config.yaml
arch: "transformer_decoder"
horizontal_flip: false
activation: "gelu_tanh"
head_dim: 16
fused_qkv: false
drop_path: 0.05
tie_embeddings: true
optimizer: "muon"
Rows from block 3 of a small autoregressive pixel model, named by matrix and row number. Rows with one number belong to one neuron. Each number is 128 + 24 x the weight over its row's rms, rounded and kept within 0 to 255. All counts start at 0.
After each neuron's rows are labels from the 100 images, of 14976, where the neuron reaches its highest value: "responds to" is what is common among them. Only what is clearly more common there than usual is listed. The data: abstract colour fields from 500 small random pattern networks.
# fc1: MLP up (model.blocks.3.mlp.fc1.weight, 1024x256), inputs 0-127
# fc2: MLP down (model.blocks.3.mlp.fc2.weight, 256x1024, transposed), outputs 0-127

fc1.528 [144 120 135 166 130 138 147 145  92 127 127 102 114 143 104 117 130 120 129 108 203 136 121 130 134 101 148 124 103 167  81 148 152 131 112 167 128 104 150 129 103 124 147 117 119 144 139  85  93 102  95 129 125 151 112 146 175 144 109  82 149  68 162 149  92  99 121 117 102 160 148  84 106  63 134 106 117 148 170 127 125 133  95 153 123 120 174 122 109 151 106  97 140 118 145  97  95 154 103 125  78 119 140 100 103 130 139 122  95 120 118 114 169 113 154 152 118 123 158 156 152 111 119 138 124 109  98 137]
fc2.528 [179 158 162 101 185  92 123 131 145 135 132 134 131 119 176 142 134 120 121 149  93 104 127 121  96 129 100 119  83 146 130  94  55 128 144 107 140 162 129 130  98 138 107 141 168 101 137 159 118 120 134 134 134 119 156 132 120 122 136 159 103 165 131 137 167 132 150 159 109 162 110 139  81 154 123 144 145 110  67 131 151 148 172  77 104 160 154  81 122 168 168 166 145 144 109 139 130 122 138 104 113 153  72 136 138 152 113 157 140 164 131 155 100 154 157 102 123 117 111  96 102 109 148 113 150 120 133  88]
responds to: bright

fc1.483 [114 138 113  84 146 138 119 163 125 135  68 167 150  90 161 159 128  81 123 118 169  96 149 125 122 128 106 149 108  72 130 168 118 107 139 149 115 133 149 125 165 137 101 126 104 143 123 144 130 195 141 115 137 145 161 103 109 122  91 107 136 146 143 117 119 108 167 119 112 146 128 155 145 138 114 138 114 128 143 112 151  99 111  74 128 132 114 113 152 110 124 123 124 102  98 111 148 125 105 142 139  92 107 134 171 117  79 106 130 167 120 134 137 147 107 115 118 144 137 103 143 163 123 107  96  94 180 110]
fc2.483 [158 116 149 161 111 130 122 144 137 124 173  81  96 122 156 160 125 136  88 120 103  99 135 137 132 145 137  92 127 168 136 114 146 116 120 110 174 129 117 177 144 132 143 137  99 104 145 126  97  97 120 144 113 165 122 133 132 117 122 130 115 133 166  77 104 152 154 147 109 142 166 103 114 128 127 129 109 137 115 118 143 134 144 104 141 140 109 142 113 106 153 148 127 152 174 126  90 115 165 132 129 114 154 153 117 129 126 132 152  95 123 115  94 160 164 140 129 105 182 153 149 103 167 112 142 123 129 135]
responds to: dark; smooth

fc1.86 [144 119 150 145 127 139  98 100 100  91 145 118 105 148 133 112 158 153 159  76 116 138 176 128 133 129 110 130 107 137 104 162 164 143 130 148 134 125 105 116 138 147 121 130 177 130 128  95 138 133 120 122 127  98 155 134  97 107 121 125 111 142 103 154 138 106 139 129 151 105 140 148 189 102 123 114 126 132  96 109 155 136  96 111 106 100 124 110  64 137 150 142 161  87 162  95 122 129 166 120 133 108 147 124 182 112 109 160 132 127 111 142 140 113 177 137  85 163 136 139 120 131 133 118 170 123 131 137]
fc2.86 [148 125  88 122 146 143 151 159 120 150 124 147 127 137 141  90 110 100 124 118 142 100 103 175 129 114 131 110 107 103  82 112  88 109 110 158 165 136 146 123 127 144 112 127 102 125 130 106 135 112 152 107 133 140  64 161 121 145  95 126 126 120 134  91 136  90  99 127 135 138 141 114 115 144 146 161 135 140 190 137  93 141 130 114 139 141 110  94 211 119 130 122  96 161 161 136 114 127  73 150  93 106  91 135 125 105 139 121 130 148 158 112 108 106  93  78 142 120 135 146 108 135  97 152 113 119 148 134]
responds to: bright

fc1.333 [141 118 117 148 129 145 140 103 115 128 109 134 142 122 135 154 100 137 126 117 190 109 109 144 116 123 144 126 127 161 148 134 176 110 128 164 175 144  97 181 119 160 117 130 118 145 140 143 128 147 182 165 105 150 149  87 139 165 100 121 166  93 131  79 138 122 175 113 109 135  98 119 147 126  97 107 107 115 115 153 103 160 147 122 122 161 129 132  90 150 131 152 127 117 109 128 168 169 161 140 137  89 135 123 128 151 114  87  79 131 154 120 191 115 107 125 129 123 116 129 121 102 127 123 146 101 144 155]
fc2.333 [136 129 124 116 111 120 124 142 105 110 142  97 129 111 123 128 141 115 104 153 116 102 179  74 144 156 141  95 112 118 158 148  95 117 118 108 111 138 127 108 112 148 133 153 154 133 112 110 147 111 136 129 150 148 135 118 137 126 138  87 111 173 167 140 133 134  87 132 137 120 134 107  91 184 144 154  94 112 135 118 146  83 121 135 144 134  99 120 162 121 126 109 103 143 135 144 133  97 162 159 112 130  97 161 105  55 122 145 149 136 157 113 119 151 174 137  99 154 159 146 135 129 157 144 111 157 141 107]
responds to: dark; smooth

fc1.287 [ 99  91 137 121 129 149 127 150 103 137 138  96 162 133 143 119 126  80 145 140 129 150 116 119 121 121 178 137 137 116 102 135 113 112 114 139 190 139 160 137 121 145 113  74 139 112  97 132 129 175 145 105  68 141 119 102 112 143 154 119 106 153 181 126 115 129 115 131 124 121 122 130  99 164 181 142 109 123 122 105 139 108 133 137 132 104 130  79 121 105 162 138 104 106 124 112 160 126 159 146 124 123  94 161 132 106 155 134  82 132 114 124  71 143  97 123 183 164 137 119 151  60 141 137 130 140 151 107]
fc2.287 [134 152 137 156 117 101 136 122 154  97  99 157  79 150 131 131 127 140 142 105 138  70 150 135 127 145 112  94 115 125 129 105 138 148 154 152  77 127 129 143 125 163  99 137 141 159 144 148 152  95  94 118 128 134 150 177  98 139 125 155 117 120 117 140  99 106 147  75  93 141 121 149 140 105  51 158 113  99 122 166  91 180 129 142 137 159  81 134 120 117 143 133 145 138  99 158 135 128 106 120 118 110 164 139 132 169 113 121 137 151 137 145 178 119 111 112 109 101 106 114 134 180 134  87 123 108 134 109]
responds to: mostly green

fc1.101 [150 104 118 117 151 107  86 139 148 116 133 144 126 151  88 121 150 157 122 100 135 162 154 158 140 138 106 140 100 109 161 157 118 145  98 152 124 127 116 135 160 137 161  99 116 125 139 138 139 132 152 166 109 129 149 161 155 127 137  95 110 122  99 134  93 132 118  78 167 121 132 175 139 115 107 128 175 110 121 108 115  78  88 153 103 107 104 147 125  98 159  95 138  96 183 129  77 122 156 121 111  91 144 135 167  97  85 172 126 140 124 135 146 123 114  89 141 158 126 160 115 133 122 118 142 122 119 121]
fc2.101 [129 135 166  76 140 145 179 123  94 111 164 132 153 129 127 142 104 134 152 190 138 143 185 147 143 137 144  86 182 156 126 137 129 118 103 149 108 152 134 145 127 152  95 175 138  72 138 106 122  90 175  84 143 146  86 128 164 108  81 120 113 116 165 116 147  64 101 113 123 124 168 135 135  94 154 119 124 133  70 133 126 170 145 108 127 143 138 128 149 136 122 191 120 126 126 137 144 132  90 107 114 117  88 129 120 151 145 104 131 120 108 126  97 146 134 134 138 113  90 132 146 103 107 123  78 123 111 121]
responds to: dark; mostly blue

fc1.469 [ 67 175 129  98  93 106 134 122 124 106 142 170 139 129 101 169 130 146 117 140 153  90 107 178 146 165 144  83 140 115 119  89 169 129 172 130 124 112 107 173 131 124 144 132 110 147 124 121 134 120 140 112 122 157 108 107 141 161 107 144 123 101 136 151  75 120 128  90 110 136 157 179 159 182 110 148 113 127 110 126  96 118 132 164 118 141 145 152 156 182 154  89 114 131 105 134 116 123 117 113  98  86 142  43 130 107 126 134 105 145 139  87 114 116 110 150 102 126 140 105 108 157 129 142 136 147 130 113]
fc2.469 [202 143 130 126 129 121 147  92 116 102  83 107 117 149 104 144 152 117 107 133 150 140 160 110 104 106 103 118 151 128 134 138 141 134 140 121  73 160 162 129 148 138 108  99 115 140 116 157 146 146 128 164 120 113 125 142 156 121 160 119 117 165 132 120 196 159 138 131 153 159  93 127 120 119 131 135 152  99 140 135 138 168 117 104  94 102  72 115 169 136 131 110 143 154 146 127 152 155  92 168 171 134 111 187 104 163 138 143 141  94 124 139 166 121  77 115 128 122 149 148 171 172  97 124 124 118 148  94]
responds to: bright

fc1.65 [118 122  89 132 117 108 162 123 143 125 168 108 141 115  89 150 161 119 108 141 116 151 196 168 186 141 140 109  91 116 161 150 163 120 142 167 150 114 124 172 163 141 122 112  84 130 135 121 120 124 142 110 166 136 148 113 140 114 122 117 122 134 142  96 133 125 134 100  97 135  99  77 158 127 148 106 117 100 145 112 182 162  94 107 155 155  93 161 108 118 127 135 192 167 138 159  79 121  99 129 142 145 144  86 154 102 100 101 121 121 127 117 113 125 100 144 121  76 123 127 138  77 132 160 137 132 136 141]
fc2.65 [144 145 151  97 102 145 123 115 133 149  98 144 156 145 124 107 128 110  91 128 148 122  98  79  89 136 161 134 148  99 161 124 112  82 104 158 108 144 162 101 106 107 115 144 156 131 136 144 131 149 106 148 147 135 144 142 117 144 129 133 151 107  94  84 131 118 107 148 120 136 166 167 123 105 179 117 155 159 119 108 123 122 137 117 119 111 169 113 158 170 145 115  68  88  82 109 156 115 128 154  74 127 116 136  78 107 172 119 158 126 163  85 153 129 120 130 123 135 164 136 153 137 127 120 152 101 139 110]
responds to: mostly blue; dark

fc1.324 [136 125 137 169 114 106 156 146 122 102 145 155 120 143 107 126 135 176 139 146  95 124 116 121 154 133 126 131 126 117 125 105 120  91 169 106 118  97 115 116  97 118 116 116 113 120  95 109 123  93 163 126 112 134 145 161 123 105 120  95 152 123 129 163  67 110 120 154 166  99  99 117 132  80 166 127 142 132 129 161 158 142 144 177 113 150 136 127 131 108  92  81 107 144 140 109 119 103  97 152 151  98 142 115 136 110 119 110 104 149 142 103 163 123 133 122 132 107 143  98 139 124 116 104 145 138 131 101]
fc2.324 [133 118 103 123 107 126 123 139 144 136 106  93 163 133 111 144 126 125 118  88 158 100 145 127 143 109 110 124 173 128 139 108 157 171  66 153 135 164 138 139 130  97 110 100 170 119 143 180  98 155 137 136 138 146 140  87  92 132 120 131 134 105 147 110  85 146 120 156  99 129 182 162  81 163 164 125 143 170 130 131  80 143  62  94 151  74 140 128 134 180 127 134 123 101 133 164 143 151 124 110 159 101 111 166 139 133 106 132 157 123 115 146  67 147 145 158 106 143 120 175 130 115 157 129 139 144 133 119]
responds to: bright; smooth

fc1.400 [125 119 145  95  99 113 131 131 118 136 172 131 123 147 180  96  94 138 143 172 178 102 183 171 138  78 119 116 142 137 126 123 138 118 120 144 140 131 128 129 142 131 135 109  77 169 134 109 139  97 104 114 142 147  99 127 121 146 111 145 114  88 134 152 121 124 151 134 126 185 132 132 132 113 144 118 162  54 118 105 146 124 127 176 144  97 106 110 157 121 136 111 145 140  82  76 130 158 109  74 124 167 119  97 162 130 167 104 139  97 161 123 106 135 155 147 181 136 149 131  88 114 146 122 134 112 131 131]
fc2.400 [109 132 141 111 119 126 106 138 132 142 102 140  89 135 147 154 148 115  90 163 144 133  98 121  91 129 156 120 156 106 101 121 132 128 151 143  92  60 127 106 109 128  74 150 156 106 131 141  94 140 139 112  98 116 147 130 117 137 114  62 110 110 176 132 152 118 141 163 119 114 161  98 118 153  94 150 170 139 151 137 159 141 130 118 128 111 150 113 124 171  91 131 135 122 125 168 132  74 127 156 169  82 171 137 124 138  94 118 123 153 132 129 140 127 127 129 120 161 154 141 121 119 152 117 191 143 110 122]
responds to: bright; smooth

fc1.758 [153  85 126 158 154 111  98  90 145 138 159 124  96 136 153 119 123 103 153 127 154 150 112 126 102  92 125 123 104 134 111 119  74 132 103 142 151 144 122 137 149 104 160  85 152 157 145 187 171 119 115 184  71 136 148 116 138 118 133 135 135  91 167 128 133 145 118 164 141 100 142 178 110 114 102 168  97  98 102 165 176 161 184 122 123 139 125 142 164 120 164 143 108 165 126 130 142 131 113 163 119 122 100 129 113  87  95 149 124 103 147 156 122 130 122 138  79 132 129 136 117 112 113  94 142 116 133 110]
fc2.758 [126 121 165  91 119 129 162 132 161 110  99 151 137 131 134 133 103 145  86 132 158 141 124 126 136 115 120 128 166  77 138 115 140 109 107 113 193 160 121  91  94 120 161 176 117 140 120 139 114 164 104  97 146 107 121 142 132 118 122 125 106 135  93 125 119 118 140  99 142 146 132  89 142 128 122 108 156 151 134  79 111 113 138 151 152 142 110  66 144 131 151 117 149 111 172 120 124 124  75 131 114 140 108  90 104 156 145 114  91 125 123 124 124 107 112 138 149 141 115 133 159 132 110 117 154 114 148 139]
responds to: mostly blue; smooth; dark

fc1.649 [172 129 144 112 143 108 112 129 139 125 136 143 154 135 135 133 117 170 135 101 131 139  76 100 112 127  91  97 120 104 124 139 115 174 149 146 129 126 124  96 132 132 179 155  91 168 141 128 160 155 152 109 137 114 112 112 126 117 108 107 130 161 119 140 137  92 123 104 144 142 161 129 157 171 126 120 128  87 125 134  88 192 134 120 136 119 154 124 102 158 153 181 131 115 144  76 166 100 142 124 153 135 154 117 146 135 140 144  76 129 151 123 161 140 122 167  72 107 103 135 191 148 146  96 139 125 147 115]
fc2.649 [ 98 101 160 144 119 122 120 123 171 108 145 118 133 142 109 133 123  99 119 136 159  95 144 125 115 135 140 142 122 165 132  90 126  87 164 125 119 188 160 134 150 140 142 118 127  98 130  95 127 159 129 108 102 109 116 141 115 158 144 118 118 129 177 114 110 109 145 172 105 125 127 148 137  94 134 135 127 154 178 117 110 116 191 170 136 177 127 128 128 152 114 119 102 149 110 159 125 118  75  83 118 127 131 151  80 148 112 138 155  91 151 121 101 120 116 155 141 140 119 116 126 117  89 130 148 117  85 139]
responds to: mostly green; smooth